A small contrastive image-text model, trained from scratch: encoder activation gelu, encoder num experts 4.
Rows from block 3 of the image encoder of a small contrastive image-text model, named by matrix and row number. Rows with one number within an expert belong to one neuron, the router's apart. Each number is 128 + 24 x the weight over its row's rms, rounded and kept within 0 to 255. All counts start at 0. Numbers have three digits each.
Before each expert's rows are labels from the 100 images, of 14848, where the router gives the expert most weight on average: "top examples" is what is common among them; "lies over" is the class under the peak. Only what is clearly more common there than usual is listed. The data: made-up waving flags.
# router: router (encoder.blocks.3.mlp.router.weight, 4x256), inputs 0-127
# up: expert up (encoder.blocks.3.mlp.up, 4x128x256), inputs 0-127
# down: expert down (encoder.blocks.3.mlp.down, 4x256x128, transposed), outputs 0-127

# expert 3
top examples: blue; teal; plain field
lies over: flag
router.3:113096119128128114085149173123155140132124106156106096134113126131104154153151132139111125103154098129139144183148143131083128128140157118141100130093144144106137157124114123068140139137154135103134174120105110138115142120156136084129120069121153144144090109139162149143148024124102151105113116121103095141113111147153122146155112109154124142060063130136134120122106141124117156145014
up.6:140146141121154111154162153178134120100156121136187099138122119120149170117128178143120119140113107132121149077117127122207106138149138155133118143149109098136096125161133128120107116130112111085137154101115117168116119148123106108082118114119136127060136088085175125090157130095064115071105140113119108112134138146099098110145137127121152163091129107128138154136124139128099107153137
down.6:117155123121132120097112156123106149087109156115102106139108113168128128141131158129141111123106039128156120124114125093153065129102113127112116122103178098142140141079154154148148126127134123121096143097139117138128142132143124129123113131135187163110145159107117109093121133089122099057082082148137116161128138119134129095142107145120164170131139121145142127136182156137173144186090
up.7:139166143129136116129169143159146112100156136146191116149126092136135122088149163140116105117106110112114124120141117123201115128130120138149102135119132076131090165132146098100090129115109105084132192095083111166109104147099121113104122116143151146068124125116168117101138095119082137072143103145132129142149160126116128123173132131122166183089126141141133156165138158141124110160132
down.7:134151149121148115084166115136123169076129157134138115095121123182122127125155158134131082120120066138112120124130113069163094168115109135104109108104153089097134136082171118145149131117139153109087125073121100120131131139113134121115107123148169167103138138116104111097152139115138122078118101124133112185133152100157119088143096160125147166095119139124120115161154158124126126187096
up.8:112134127118093097127117102111162140124088159149160133102161114157134141144114119116129102158101113145111156107136152069141123106178109130095137082145138090117102138105132127153169070122081123150182142120155142101081094132155131114109142124090125128125154134121127116123114134126128119112123113109118148108138138094107134131102128151118151125136119083114153136098157114135133122126145
down.8:115135129134123129147152136194121165117197143135116092105143123136159100139120172098145120154149104138140179097146126162158101100136121098151144094088180120131125118147122106096107132129130118105111124132082110113108122117103102104163118116168191197100105131149130101146125136130073088141144170111099107125160109176109082113138142082129175187138099122138127116167105134138121153102144
up.9:143154149162102137128143132147117099137111108158143130145130114108112110084141148108109158113116120134108083147150123148130152121090145091162106109128108105104131135111094113120096181114157158095118187115107162150110115151130077115117137123116144143127104108149184150137141098141121156105178125159148142141128174132136159150157169120133131141124125170144107166167087137157122129142129
down.9:147142157155169134068139122116173195103112146131110098093114086169115153130147143140093111101139047116099137176139113096116090129111126120142117159124136091095102132099138132105176092122134118090120147072159129141137141155095137107122137116182160156114127113130107118117169077100143148106131105121129117160117149114170123122137077091143088127112088137140134132165145132142126132189107
up.10:120112119151142146133094134126120145145121123112089116128110162114104154125108096122131179127153138144153162165134133139055145147097147107145131120120122189085157094132099122123166124143146131136117105154161163125138158098169157112113123162116127140165099136153117125170172087141160111154125157100112113127111082152151142160098151101156058089126091114144135126089137086129106159125077
down.10:114095114164168138113103120156129214114161139120051114099154144115123154156124100135148094149147125134124121136125138143094124076175123083107133120142125126125129130124148114139153105137116115164159139101137106124105123091099152126198151104126157177133129116135148146169094103139130124119145149113077096113129086143116125147148116089126118108133084124131146135132128100121125131131135
up.11:130129110127115119111106118085116121136114162074141135144126129163146143136172124135160167148103132133133124090121104164156118168125137110135103132139093119146116138177146163133176141157177147100151130125131098138166125137142103161119136132095117098101152132096162126093095126156109124101130123115108126100149093070120126113146102160102137145127157121122111134133165112082133160135145
down.11:078100071110123134148113130118101109150105105137121157105100158083087168180121086143113121127103134153142078118150117106120139092127108112120114114129156140135128134101119131140136123125142123162110077125114136125087129085139147141156114102115115104117137115153133137128133142118172148136117165124147159106127151151133163123149155129118138117128155112172105158106108112136150102137158
up.12:134157138137143125117158153154129135097142109145189111142126096130122132097167166149141111124116112102107130095140122124202120137122128140155132131126141097143088148129141105104094137125143117079143188105104108150122123138088111106109116107145158144057130114099161117101140118105072125078121106140137144135131177125124118134192137119111139165082130136149130162159153159109116140158148
down.12:127134148124140098064131109114127173088090154128121111115113121172130110122152165134133100103104047140113113133104121099137093137109092147128128124115157079101127154094144126116145131119141126113111111109132107122145127156108110129095125118171147177096136171118130127092173126132138126059129079130129141172114143110137130113140100156138139162099130161133126130152159156133152103187104
up.13:102103124131082107115117098094142162130078170111123153117143141154111135133157131169165090191117104131102126138156100084129104098175166109080125119121149100128098130099103141150176100132126121128155126102130142104119118120165126116050111154096119119136130104115145122135125133117112118101122109088115108111150094110162096115127132116131127138125115129151145091115154126128140151133107
down.13:102116123113136098132137124165125173122148162089112101100131117122155128145129150146147103190145085139130136108137113130121060092158122069144123083120151122123106085153130090113086123160116119124138132112105118094122107111119108124141138135149203197107126155132170094165121137150130109112144172088104137126155128145092084105144124107128160148182110123143148121161115135141121182120164
up.14:160176136146142131152117088139080089129062141134145137152109130088110087119111137095093152122082112151129116126118172179145124121118146136149157134147174154138156116151116095141132092090170193135165164162173139156118139123155154111150104134114120141116128131150111097129133136138153099119125130108115137132113148135099134108141145128170129136104142123090122130137136141131121101113114
down.14:136143155178163121101134153125118165126094107149124088095143117116131149148121116130089156099134089105131113152163088136131123117138179153136124151122114125123116133154166094130167118151146095123154126092132145091130166146144175101091080108122122053110146107112130117110136131083118111146152111103150108143095129120135101147148124142129089092115130114137141148129140091149112114184162
up.15:122132132125150148213157121151152116108147146152127137091115126124112124141146154116127142148154171145119108126156124111123132137130142134182154113128097122118112124137111136136135140108162130125092052110118098090129085099095093114131119138137113097136145119150134132150116169159100137168119171123147153162115138166107119112105111125096118126200176122099095113110067116146097111076168
down.15:095058049000136118154115161150149102161117123122123137132137130136121108143139133119112152116138155114117138146140129142130159150112137143157149126124117165132143141177112130126136137142109109175118087133099108091122140096112114130121122141124096105093149160122111127150116130143163136154122132141142144108150133123078143167123132146091143091132161142103102132114150135142116116093149
up.16:129140115119122121140121133112127129103173142143153108069131157149174141137131114138154148158137146125135159110100100140169132104132131136165138103133090153122127105141106132119121154150147121139135118132107157118103094164125097108171110140122128084129137103139085111109127177118108123166115150127147089134142123127113116142042138112050135122165153126119100157113097095095116110080159
down.16:095126109075110150141144143115104076176085123116149177139104156145156116127100098154106160124074151105131114109105137149152144125078134139135086137130124166165176143170119149103121173122106142116107156118108133146120142152172110137118092140085124081092174104125093106085104127113164115131146124173149138100124118085095127139106121153113131105128168125161121161137149115113168140118173
up.17:136129136120107135125136082115096094123104110150152137103113135104121105151135152118125129138106143158098085103124133140148140159146105139155152157137097067149137128124141138146079110128131137143122112179127160128133119177119079148134153145131083073145135126164150133119128168179118113142109124132119175138119156153101155094127109135082143127162157143149082119141054116130135126077122
down.17:092026010000105125150124133130135090153112109141158134130134137135117128157100141129119120120096143132155107111109148128128141146107102140122130121136126137124142145140122128121128123117113136179105107119083114094128153115135122144129122131130116123115148150123093147122125137147147148130126133135126148131158136145092152152118110124113139123122142140124131133139151136129134117108146

# expert 2
top examples: white; grey; yellow
lies over: flag
router.2:145128154121147121145101116160123138144155134156157130113129138116120129080131123132153105134119119142115103144115110167013154129156116146176127141070144127162132117127120125150114109155144138158103098170122139145129136154101114110144116119149127112103140140118130117112105131113138123220092136092146137098127178169108121079136148134143143130132168121135136153130084112096127088093122
up.6:139183158130147160155123147124126175098147158116110105130145081173150086123137117137139130141134170136115130127146070095165144122113133120164137110103113116128150112128075105106130102099144158121102178109142147112188132114096096114137125147123155102104142116096153116131141119120122086136130140128119097112147117129129112149119132080070103180145166140114146131090150093115128143129164
down.6:104149114111156101169125123128143111104191133128116153091116154181111097146125113103152134140158145115157145142125113139131110067096155183146112084095138138118187109139151100117159150132142161149120125145079114086117139124106131121141123108165144193091150141133130100117122123110096119152114131137152087145126087106111084131096160120144130109149152152127081132145125125083108076106106
up.7:146088150169139160108129150115150143147096113108095115149107135116091155113153113114092146132153133105115111174133156136058110139120139104090102140096128139080131132128128125096161116119151135107121134131150137152163113101149168116119137133119119143160119132145153144152163020160143133128167126118112128125097101144147144149156116135156085110092060119147162122134130116154139178156020
down.7:129073130151103138097148119103136155128101118130106094142146134091106184167092114141085095125134141129101114135139137102102130117144139068113114177161135115102123149110099138125136130116127098136135100116155118124126113103124134088118128129098125123168098105177152163196153103158155127111134144109105121116147101146175169153121111112167125150111087093133178088083110116157141172180111
up.8:143157143182132159146129176125129120146151120112173113115122108132094123137112079094095125110113129120148134113153174099161114116073111185104148130147113110141095130112110145125148118133076127080142136146143103195125119133140174104135140155132109132126101125145096116103104148120119147132120083143146122114141088121184152141117114116110123155102119080120099113137158110128118114142075
down.8:141157195170142154157129138101112126116105132131125146122104132112141165153129136156121142152110097130164140128135139158113154117134111096155164188129139141171097085102131143139084123123148129143108138124117176129137102170137117142124119076108173115179149090124098111124124107147131120113128148140124151149128141137148083118095145081072117090172141118129112179134109092160136145132143
up.9:135150155137128128098095129108153061106060122104120122155188096142080134138099147123116086123064147080127138120160175103141119123150128115098166139141138141153141148150103142144119147086126115122165197134172129172145111153148153148137118138083123136126119142090138132106105107122101138070116106122123118112097084095132144153131103151100120139102120121073137090126152119101092139122103
down.9:123096117146111104117129092102141124133113150135130100113137090115140144138172112096121158133156109123151114119130155114103138109172152133180143106143120110119097132152157129145152114159152136152186120134153100137120106094104104097104153122155105120124124163139136141189143135145135127150128138114166145132146142103120105145133172143166105110165120127119095152122103143114143099098146
up.10:148138147143111151087179137079094141142126133113151130134101168135146157141122093120040109145128113113118134196127134162160093106143140127171113154130130143151187120102113128134108127129180105131125123124164148133132131141152122119087157113123107127127114140065080129140114121125156139119120118078094112103107126109120107116133094093137149128133134147134115095168138089098121109098146
down.10:109126156142184114139099122106090126152102163119132127149144134120146146113129206114187111189116106158112148112131132109159109131126116081129141147141126093107103082118118141168111132136164147138116104105139162110109071139128126145106148160091156128127118115116149068147152132100098080096118160060104132092154115139103092112114130112097176128148109135147140132125114115120145152180147
up.11:133109140164125173086127100133138150134087126075103133212137169152137132117161151129119109156127167109125132128130127133088135111117139094073108160105107130099178137098123154117161143083122116131147163127165110134180119102126149139083152170106120153136112122119134132134132025157137150119184127133141117119144099091119162144147133139146073124111102152101186119163145148156157129125106
down.11:121083126113114159094100106084106120109077111110100124164144134159100111103086145158084089145110137116103125145125126080098092104087098111084094139159136112110143149090098149120117161096115130121085134120151148122150108118150129132092141149110128145135086142159155132151163116161195108109160102139138135127128125099152155145134146149139139174090117138138161073112132153161164134178107
up.12:136171146138145137105120153110117159129115105177103087138160129117118143167133137095119121111131095107153162136115112093108126122135126132127122099118173132184134164138126115115126144147110115100124116137106169127055125123139171092137107094143145159134110123078081125130106118130082115136093138123115117093124153154130153180126125108123166069085073104128153111126091083139078117084133
down.12:126125138137141124114086139104111112149112128135119130138118116116132130171094129137124117107104108125150152132085150108123133127129088123127073137110172127189128143151149117112083161153127143101112084156126128117097153100148117181074121132135156139163133149102121139123132077140148140117089114118112128121123159158147140133139155111153137144104084132143116119139118130094138139109114
up.13:110100097102112067107137148105137094123100116157146115126116138067117169133119151124115133101086143157137103098135157166117126100104137133136115126129143148136158162150128147138131136106175192132145139148101134110080126114137096139147131072095092121105138138134190124113141148106095112094111126117140124145159147119110149153160117165133140140115138118122088133144093147107145121207119
down.13:112039026026115118115128153134165103181115123129107130145128116157148108134100168151105159122108126108115150144119162152125144146150089114122137142133137139122129137168118145126095131138094115166126158105091117077135192153140099110118133148119132124113109150133095140109145111123163115154160109130119134117162130153115145140140110079115143159115109146114157123119129122144140153101141
up.14:104115100112097114107127146154157104159098154133190128101132129149128168160146129136129085147112140143119126139174146094182118135145150149167152105146134121112098152129089149131171110134123092129202129106125100133103115109124121108091127159117092126119082101118142145097112142132081151115069121131139102136129126112117117151118124105092126145121123063112126107121162120092076133146137
down.14:117127111117148164162109125127135171118118140112086127156144129129130102118143137114122141135133150116153136176139075138099150115137158129109142125117083172086124118096126077123153152131126095185132134077159147092149108097079128110144116122131127145166137122150143150154141120135132129139170147122142135139112117119077115151115149093093069110140093149093139105083151129151102131105154
up.15:152121159132115130150131078158116077111127136068130135147156161142146154134135135102178096158143121151172154143123166173118132148137135124141146111148110149114106107152155124170099133133114093145163096169149113182176131134108154145171114137119133118175108134158157108134143151131141143106123169123123127144090117118073126099093123148154061160131109065120168110117113136102139155092118
down.15:113105140111141112127156106109129129132123147133171134098138146064116183140126105131147120125094119147107084094152123078137133113180132108150124084161116081099121106103105139138124114090115150120167094125156104146120130100124143145106144097126131114077174124132172124146160139133155156099099126119148187116128158108119115107164120177154099116136159133139131145150113152141139091165127
up.16:133111128125114112138130104133119141139157152132145160171184132140157100111147091138144149143121151129123128170139120137147149129128205128157123112141137150126129126178150115125167119143145151121119117128131144116110128123094115079106091135105102069152147107119129128106095146114128138100163114128135135111126125070065102112065119113076124125146140078139135102102133103118142121128129
down.16:150147117091115074124174102140123130130150125168146126119146110133140132137143126141134141091101109171156085138165115097124136126179154150142127109105149115124164162120134129128128129135122099129148108136118117145132139091107106077111084101140092117083145142104160132102133116111128126149107108126166132116128161117094117108159149149118104129094163153124155120095103142137127051110111
up.17:123162125149127135107134111131134100151098149150123152142147112157129140158154133114128143144136119123125144171099156126190162142168163156180128104166140123144154138122127164149121139141156123114133133121145136131099133151161159077095134081119113148128135105122112120123084152168069162119084129124077125139085114131145123132112123116135122066115117117082123103157075111105099163052107
down.17:148146136151133131125092104083123140171109191119107151141130118126186143148113164091087119145144108105151162127068138129130109155115078127110105134117130110146129108184158093159084162179113148125124115132130140074147138141151177142106150156126130102157142160123119096145121136151110089119087160087100157110132134126104132142132152151095164117149114155149160126135146100151177150115163

# expert 1
top examples: emblem: no emblem; brown; black; green
lies over: flag
router.1:134109151124124161137137090096153141116110152095112134195125120160138133124127166160113142143128133095112118101163128138085145155114118086102150158103124119111098112128135177142157141094131120127136119088170088097204129128118137170113125183126094109147145127131129124138156074142143144140187142120141141136131083110131127135128121141135070121140139146134139107152150151151169137113145
up.6:125122116133121111111138128123118140182114116133141082151131149104151185094154112134119158123145122138154148197129106138120145113143164114138105130150154145094134146123120122119166115155132140145166131159145156125104135136128137041107142124133153141121096077144127141149173126091137103132120121113109038103123123119137129131106159105162094140071103136134144151113089103138104121154110
down.6:143111133105093123168132095108086096127125118127151156159136140129162119124095120136113154133134174149151103105101095083109134126111117110126125110155109120121137123121055117119103141111150132150115085154147130132141092103097128141121111185115100102164116166165146151158129142162134123150157132130190166117153128110152138122103153174168122145126146122155122129106114196136158126122123
up.7:127163127126128140153145149108106103130148138144144176102149158133120098119123128134118116168159140105103122121117131152144126094145159118174118122165152132171140124119106144164118179137174201140133090121108162117130164164148103123137132106154147115081149040088115115155109140105135125124092131120111141122109125121132104074116104104094137156137202155120064175131112102104124100130120
down.7:134124158139160125164118142111136132131105204071091136127108121143097096158148105118101103160119105166103098101123146159139079139143113089118160122125118109129131086117100101143155082125114147142115111102125112125157119148162108132140188153112146146118169143163152091143173132118137103124141144117098152120104066124145116076170079129105108124163145154111146132123117096130152189134104
up.8:136144164156158149140072156119109109130100154122129155118121113138111119141133123105119126172124129129087107139115132140121132146108104084121142133150132082088125116129119107170131114127115177119101107108141142111129122171159107176129158154130150152123168131104138095147138125120181127081116140157104162155085149117171144152122097118136136137128152168139123156130123114120094153156111
down.8:145124144130168162192106125121121129129108184107076134136153096158132126127120153109099094170093138119158133088107133178137105150122092064107148128124121134150135135137101114137105145127112136139113137106152122105162122150152114137149169155121156166129138151135142040168150097138117066113156190112106163098150073106128116137118125125131123132155128137125139095089127088127171162157150
up.9:142149162165115153155142112113176116146104140115105199132149102127094163150103106146088116150131145057086127137099181140090140142142123137104124151143089153155115139116147132161126192123087148112112100126123128143146152167168135142118158122136108142151164138145122081169103124159136181146131165166140157163084109078144141135106112101080093109150132105110138137103122119146150150087144
down.9:139137168148186143168125171106134122103100134140080103138099118158107100165116152125073093114112149129121096096099140172111103139101086123119128127133117131144188143124112127106112109124115155139082128115099078095135143138158115123160151133137142168100154164153128104116171115139140078121128127145145134142145120107159112116161133126129141116130169164114105125085132112097186133154110
up.10:114133135134140111130126141161152170125132137153129125093136158090123143123139083066113117120142121129119134179115187091129121121155150160132117102173137170111189119140156101130127129103143165150125133114097136144117119093110144092129129109144152170110136128121141117154126152098113120095116155135106112138131128118109140142099136128138104106144136122114145111071133131120104120149119
down.10:112145111140094120133109116127120130106086125150125176127120140114115080143094120146137152139111142131146114138101103098149147118092163146089083072151166126141152134134124097133115143123142120153101104144124169102107149091182158143101064111145121111109155086107121121141099175158149143137106105164167182124124153150111145154114167138139145151099134081157167137113130123123152111117127
up.11:178137126179109122124168154144137133128148124117131136148144098111126121151125133124101173139085097142113135119132142141116131157151115117149130137114141111154124139167115128083105119138101111081123188125143097136161152148113093132065140140102142135132122143128144133059112055112112114117138110150141148140151123140142132148153123116148082140095109114124114147150133127106136146126098
down.11:121135114166126125133151152178140092171123127095099086125147123113134141111132140124114152155110144049138137133114151147099131121130140103120064107138113167130124154209121153119149135150107149085138184152118099141112144114129154131163152137123085159096113130146139094155086128145106139133157137116100125085133107115110134140142119135139148131098112100134146111148124110099134182110135
up.12:123152125133125077109145140120091131143163133127167144099101140131161138145143105159167140128118122145124140098092102122222111146095126170173132111144130122148122134137177142144135094150096103141133109138088107128125127131109150103107147131177133094078141102108099114095132202081107123119091103111114109123136139112137112083109074138103150156128136109177112136117141116080141121148138
down.12:106092098109107108121148139141170143138104159121077123115130116100100152164109147181109112151131058132121149126110154133129130098154113110102151112149127097117073122109154111128137087147122100148194133101122111131139119122135159135136138090158125110108127130163127114128131166113125152096126158099096134171145115107122108105147085118130130143155097111133169130121165115154139148118150
up.13:103104148154141146131120115135135120170097127108130099160119168093136151100141114132146139136142152111128105148131109113062132093130151098110082137120128114078162133104120132113176121125139129126103115129138120125136086111142159119102129147114138142103123084158165132144180075135170123132130135104138118086114125127126144091134156148185082133130116143153142155138115126136137127158085
down.13:134097133125124155126110107099115111091119103155114131146126139127123100140096112120083144138133160127129102171123134086098124065114115129102079116145147135116135131069102125106134167121137142130088095119121171106100129092112146123105101153142133142113101166156127133187140100176172111139135104131154152128127137124171122121091164140150126146130145159126098120115123173145145087134092
up.14:143111158132135094166164129140102062158103127128186128060126123099132152120127102122138140128151117174137135115128148120142122147152128139140098143192108121103106122132144136172128099184120143136153079123140114147118120137126132103094148135136131119109104096153131131107134194123094109125078103151130142121130144146111176130125144162133148153133116120137124148119129104130115113168136
down.14:103108100097118097122137146146102123163092152121160129102123112098121146128135119107111132166134103144142109120140112138130108128120140105144079069144131102101109115154134108129122109162119145129137116168124098133115166157174121120152126114147141153078128149140160103151113173143135172097141119167131168110142136115122149138166139164160154141142136088171121130150090147089121155150130
up.15:127128162160149153141120137115174124148088155113115162115127117129106161128148109138107099175103107097083116149126160129118129118175104120132102140165089125140125132098120156170163169138112177093107127117142116107128111163153111151133176115125134142132161111143129102175095109137144156094123150142094136133086104098163136121116104148110106125129147139089135131124117095144142142140135
down.15:127112138144167165167130146133120151143101172065106101131104131148099128154107141118103105169110106179120118091117136134124061132121050082120137130120104075118148082089106114113109102115094166144092121098119094113171125139142107115133168174126160160101133155180156118166158143140143120096114168151117150141148094099149117102140141090149131149176142171124109129106146133105128153141139
up.16:124121130132090080079151096130087122131160147116156137134125151150176092110094109144171104142122112108140147088102091107145079127130125154126147108132107116123115135148143161132105119143119102116147130136124127140116124117130114114071109153137088098120116144128100128103104152125104129114127107126129136120165109096099119102098114164120172150141128096137135087140154157129145126129129
down.16:120102109113139123116139103135141159166171159083097113154135142108153147136163130166150112142176112102128176141166120170094099115150137103142159136108129150126077104149144107130128127191139072159164126103142125120111119087109148139107155133117108119162147107136135124160103083118123165188143159078106099118108093153103081106113135113128105121137102143117162137122107112169142123101148
up.17:181130155139138121126110137141116156113143117128147094130130125122125136086158114135114076137102143118149134115175107155087145094136147120097118175080120117158146135145149103091135090122124168122162146166125161158126101124091127131118133120152153132116128110125171096108141091108127090135126101101143090123166161111116109106160143117117114188105134136100113150124125105113118107159108
down.17:101114113122099133142114122120148122091102123126111111133140157144107114105096130105111132150168151142127081144154087133115109109077126126113095114118150134106111125099079117080152158100179156136106142113131161132132129122127069087139124161139148124119113141183167163144147118114138085143154124155207135145192104113162123133105152152143143128140162126152117129101150145139147130173126

# expert 0
top examples: emblem: no emblem; orange; red; pink
lies over: flag
router.0:131179105117125126132124129119100111113125117110131143095136126115142110147130090106132136131100157133126145094100129093255087103108113142110122099245116133129133127135140108144110121135100113134132125137116151124072125126142127137130147139108131145122133148123107124131120216120134116080114125173128133135143128085124156144100112129087154118141142136106105120123150117137122128145173
up.6:116097111107131140154162136133148140129117128144120105137113142134110156131139150147101126092184143145126115134185123187051154155123127120147156170055119132154128113118120147099139126132139150150111122095118135104179131138094110151165132121152119093171141120128152131174156085133158122163141151092129117142114127130121124154132124114111102119136149130144122154116133122112129125135140
down.6:117072099024170139150124116132158152112113152164100119150140107112146149114137134137123129104135140084147157138100150169051157117169118091130126156074148137157158133125111099105160138118162141164139125107113145097104111096093129073143139101119186164156132106167152116133161062136112095132130170109142120150155110135107123134136181102145081110125125159106153163131128125134160128134142
up.7:160138160138127164129130131131136104096084138159129082159109120105062101113109170094119110116124121142122132126167139161149145147128150138134149143125154134125185120136090139112122140081146151120116157148138147143165097107135155113119103116133132121155137103134136117131167129132123107145137144081104119120084125172107143145145151121186101147109087112141158121129111118095099130110126
down.7:100125128149124125152090113077158098125119131111126144142191108151119131143112131112111104136119188108099096101127174127140124107115160104092164103147139149093129126125109112148168173092111144121164142164123077151153138156135137107164145127117093144132132129135137094150091140144093146100155134139145138103157058088119108117110110160119111114142154123132137123089126129110135119127099
up.8:131130139154159146150117155138139184143137125123102117116084166145128133125143138142134164135201138135136117184136113153062154131099145143138126144070110168121137085106093117109171112123164173142106120119135135121186162120099119112144138116149132134129114127121130115173159091138153135160127144106115067126111101169146104132105122101141082115123137143105121125102128108099082141116111
down.8:125132121111161117120130104140143167099194116127096108135131141173147072093164121109152147126172152116169153176131095141118120115097154158152121113093124164102151107085137115103172180136164146138110150120110161128116135102082107070157108129152149137138124115137130138133181086110133121170131146137155066158126096117090081115093149106130104130124113136100119109101132142120132098106104
up.9:129128148142120097164131077128110120128132165085127163123116097126142159107166123121136127114129118171119142139089148118182144157158109154113171119189122123091084116114166113182136108132094141144144094106166094112127126140110137152132148154137108155161157140145153125144131192130127130092111147133105141139121116135118158115095097143144125090127134104109137152149142150121142161132127
down.9:111125098133098127125110140128140101163098137110117141133082113149126118135124164147118144154176074147140155157121131109143095150089120166124123111164108138123105102111149130132114122145132160125099140078124126109140159144140141148076101129143130160119136168115100124148119173113134194123117135135128106171124140140153147130127122149149163139120102116117127105135206174075098126148130
up.10:133127121131136103133118128106148131115144112163110136133146117095096137087094137135123138104122122122133105177095177191073178108135161134135094166109167171109159115094155134133184152103189173138117126129116158148132145144133138098133127071166149126141155118113135107172161081100130136146137117114094112164122133131147114136129136126172095112118115140131103161134113132121154127133075
down.10:126081085103074125077144113162154133157101090131114116162128102113149138112123104144130142077132151115143147140134103115116150115125142106155103098094147129127123170146146115078139174128135108159171171125131133119124148078109147092094122136160119116120077128150154159099126096125116129127161103141141122150163130134097116147136154126149103144059098109157130108120114149123128139123126
up.11:149115137130116146097139124161166123130134119146133114158122162116111119113118125117122149118150127151123111136127158136078124177083150137136116117089142141119162133132120139071151148106129153087138154155127103147145112106132138102115128135157087129154090123152122158128132089136130119180131093121118102096109109151136130152121147151170098114118108107142127096137097099084117123111066
down.11:175120195187124159132116133103115080116080093094144123132139146111097146117122173119101100137090193125088107083128149148134150103121111082113131149138146113125125104129057129139140196106118104119130106182183133124151099141124087143129136158090056147160104113152131115142169118137116101129146148105115140083134090117135130134134124137110096143136160155130122119113119100122122137137103
up.12:121143132153087115094114107111099140125142135097090136160137151124127141121120135099112124152122120151128115175117121125168130151120134140128159169174147182117127142128138142159142124116130133134106141116154113093151161112121109164147107096119090131166141145123126149124121144107144137112169154091118131098141137148145110125099097133137105090128156116113130116139126133113131156107127
down.12:101154113164101117147134111127135120123113135125115136126103168107121157144137125139147141142153079128152119143114123107128090128096131165137122135159121162115110099112174148132140128128147166137098137090166145155130148147156154146098117112125124109140135152120087145119098151131144154132103105132142112153136138133145136131070102154157120106122084103137123126158189155109095158148121
up.13:149141156172130138147164133157126112157155105131158104181139138108138116132144175150168158117124152147149146145129116137141151147177131128148137112159121147123110147166137157172122116146119113094106055136136121094099086111128098141124107135070080098117110116116134141131100134179118135127131111141108096093074132146087160133124115120115131119108129117135142091122081118145091117103145
down.13:122121092091099108108084081120117128126111108156132107078088129110132127165120130161119112140172099139118114174096087084119121138140143141119113140142115112067085092124178139116147102109172136169124100125132166122111113117117163115090097117159172115140130118164151138116137155150129165113079105103146139155169167132144162104117138169123142129105102099156155134146124163147111100141095
up.14:143143161151174175139124129104173144117087138126101112177130122162123113102123171141137119120137131145121154121181112146091152146113120086139167155067118137142127108118102103114143121086152116133123111118164144095198139078100113134119123154130106119119133108104130117155178090132132128157148156080097128138111108117086136126140151140133089133136133144133159126077147090140135111091155
down.14:156105159131164151154149109111166142127118177105096132172129087172145087084137167119101128121145146108091157141118158154129152143164128074126157131106114106119125123134084111125147145141133143132154125089136105109165086147108128102132172157133130146126125130183157060175162089168095110135152149105109130127100076116130108107140124121124104154165137165103162102089136109152137144095119
up.15:116128127148155118131114138110102092088117125141108091116143137103085108107114135109166109132131139159159156101156109127109130098131165132155121123111146154161169143130104100107150110129152131145119134185130178157111126078139125089134100100113153130096124102123130101131110144099151112121115158105134144084144157130105105126120171124151133155150115099116106140099116138117091102140132
down.15:114128143122165112133110139095116111111107153130134109136152182128103118144094154117140084139085143117128109078150143106113107105112145087100125095119182126108178133129088117100158132095142119148108147179126085122122141128165156117191105108110153157124151107115143124101129147121099115122129123112133138073180116115099124143152127168146148145111109075181144147137131126109144124176131
up.16:159136141136112168093165135143171137129152074159150159155149158117137154106132134146118151122117138120090144116122109143129122106128139118113110116075082123121123166151154120104072188139117143079121158143085143148088065146125100134096139141085131152113116107157160168078158062127124109126149082139125143135113133150136153117140142103111108115091128176136131159169084116121147138119125
down.16:080142114138100150131095118105111105165178125111165171128122155150109105132133120152196114179127131098123122076097151170133150096095108118163097096150124118138172133129128127138104132089106137126099160135070100096118125147196151165132134171144153131091114109093144101123119126115149140141088135125120142097149135137122121099172137120129130101134156138177081118153078121092134126112117
up.17:152132130135105165087146152143171150119161106162161140136154131157140111077130121135110146133115122115099133128132113118142134114123125103154109123086090087111125137134125110088094188133131137083123189103075149150099101158124120112083157126088136145105118090128159149068159058118131120111158092153147140141128144135140131122157117092108147144106144174156124165173094101173135107139117
down.17:076144108128089154119125131163100128172161141127138181141118138146146129129120120167158134156128120109106143092082134173136143111085104121142085104149125086150143151137139144133074135118071171119113157138073092116123111161195124155114144156136168124105097111113143121101104121110148127137111123143119146113137140134138127105175135097133140125127136143195109118190091129092128126094136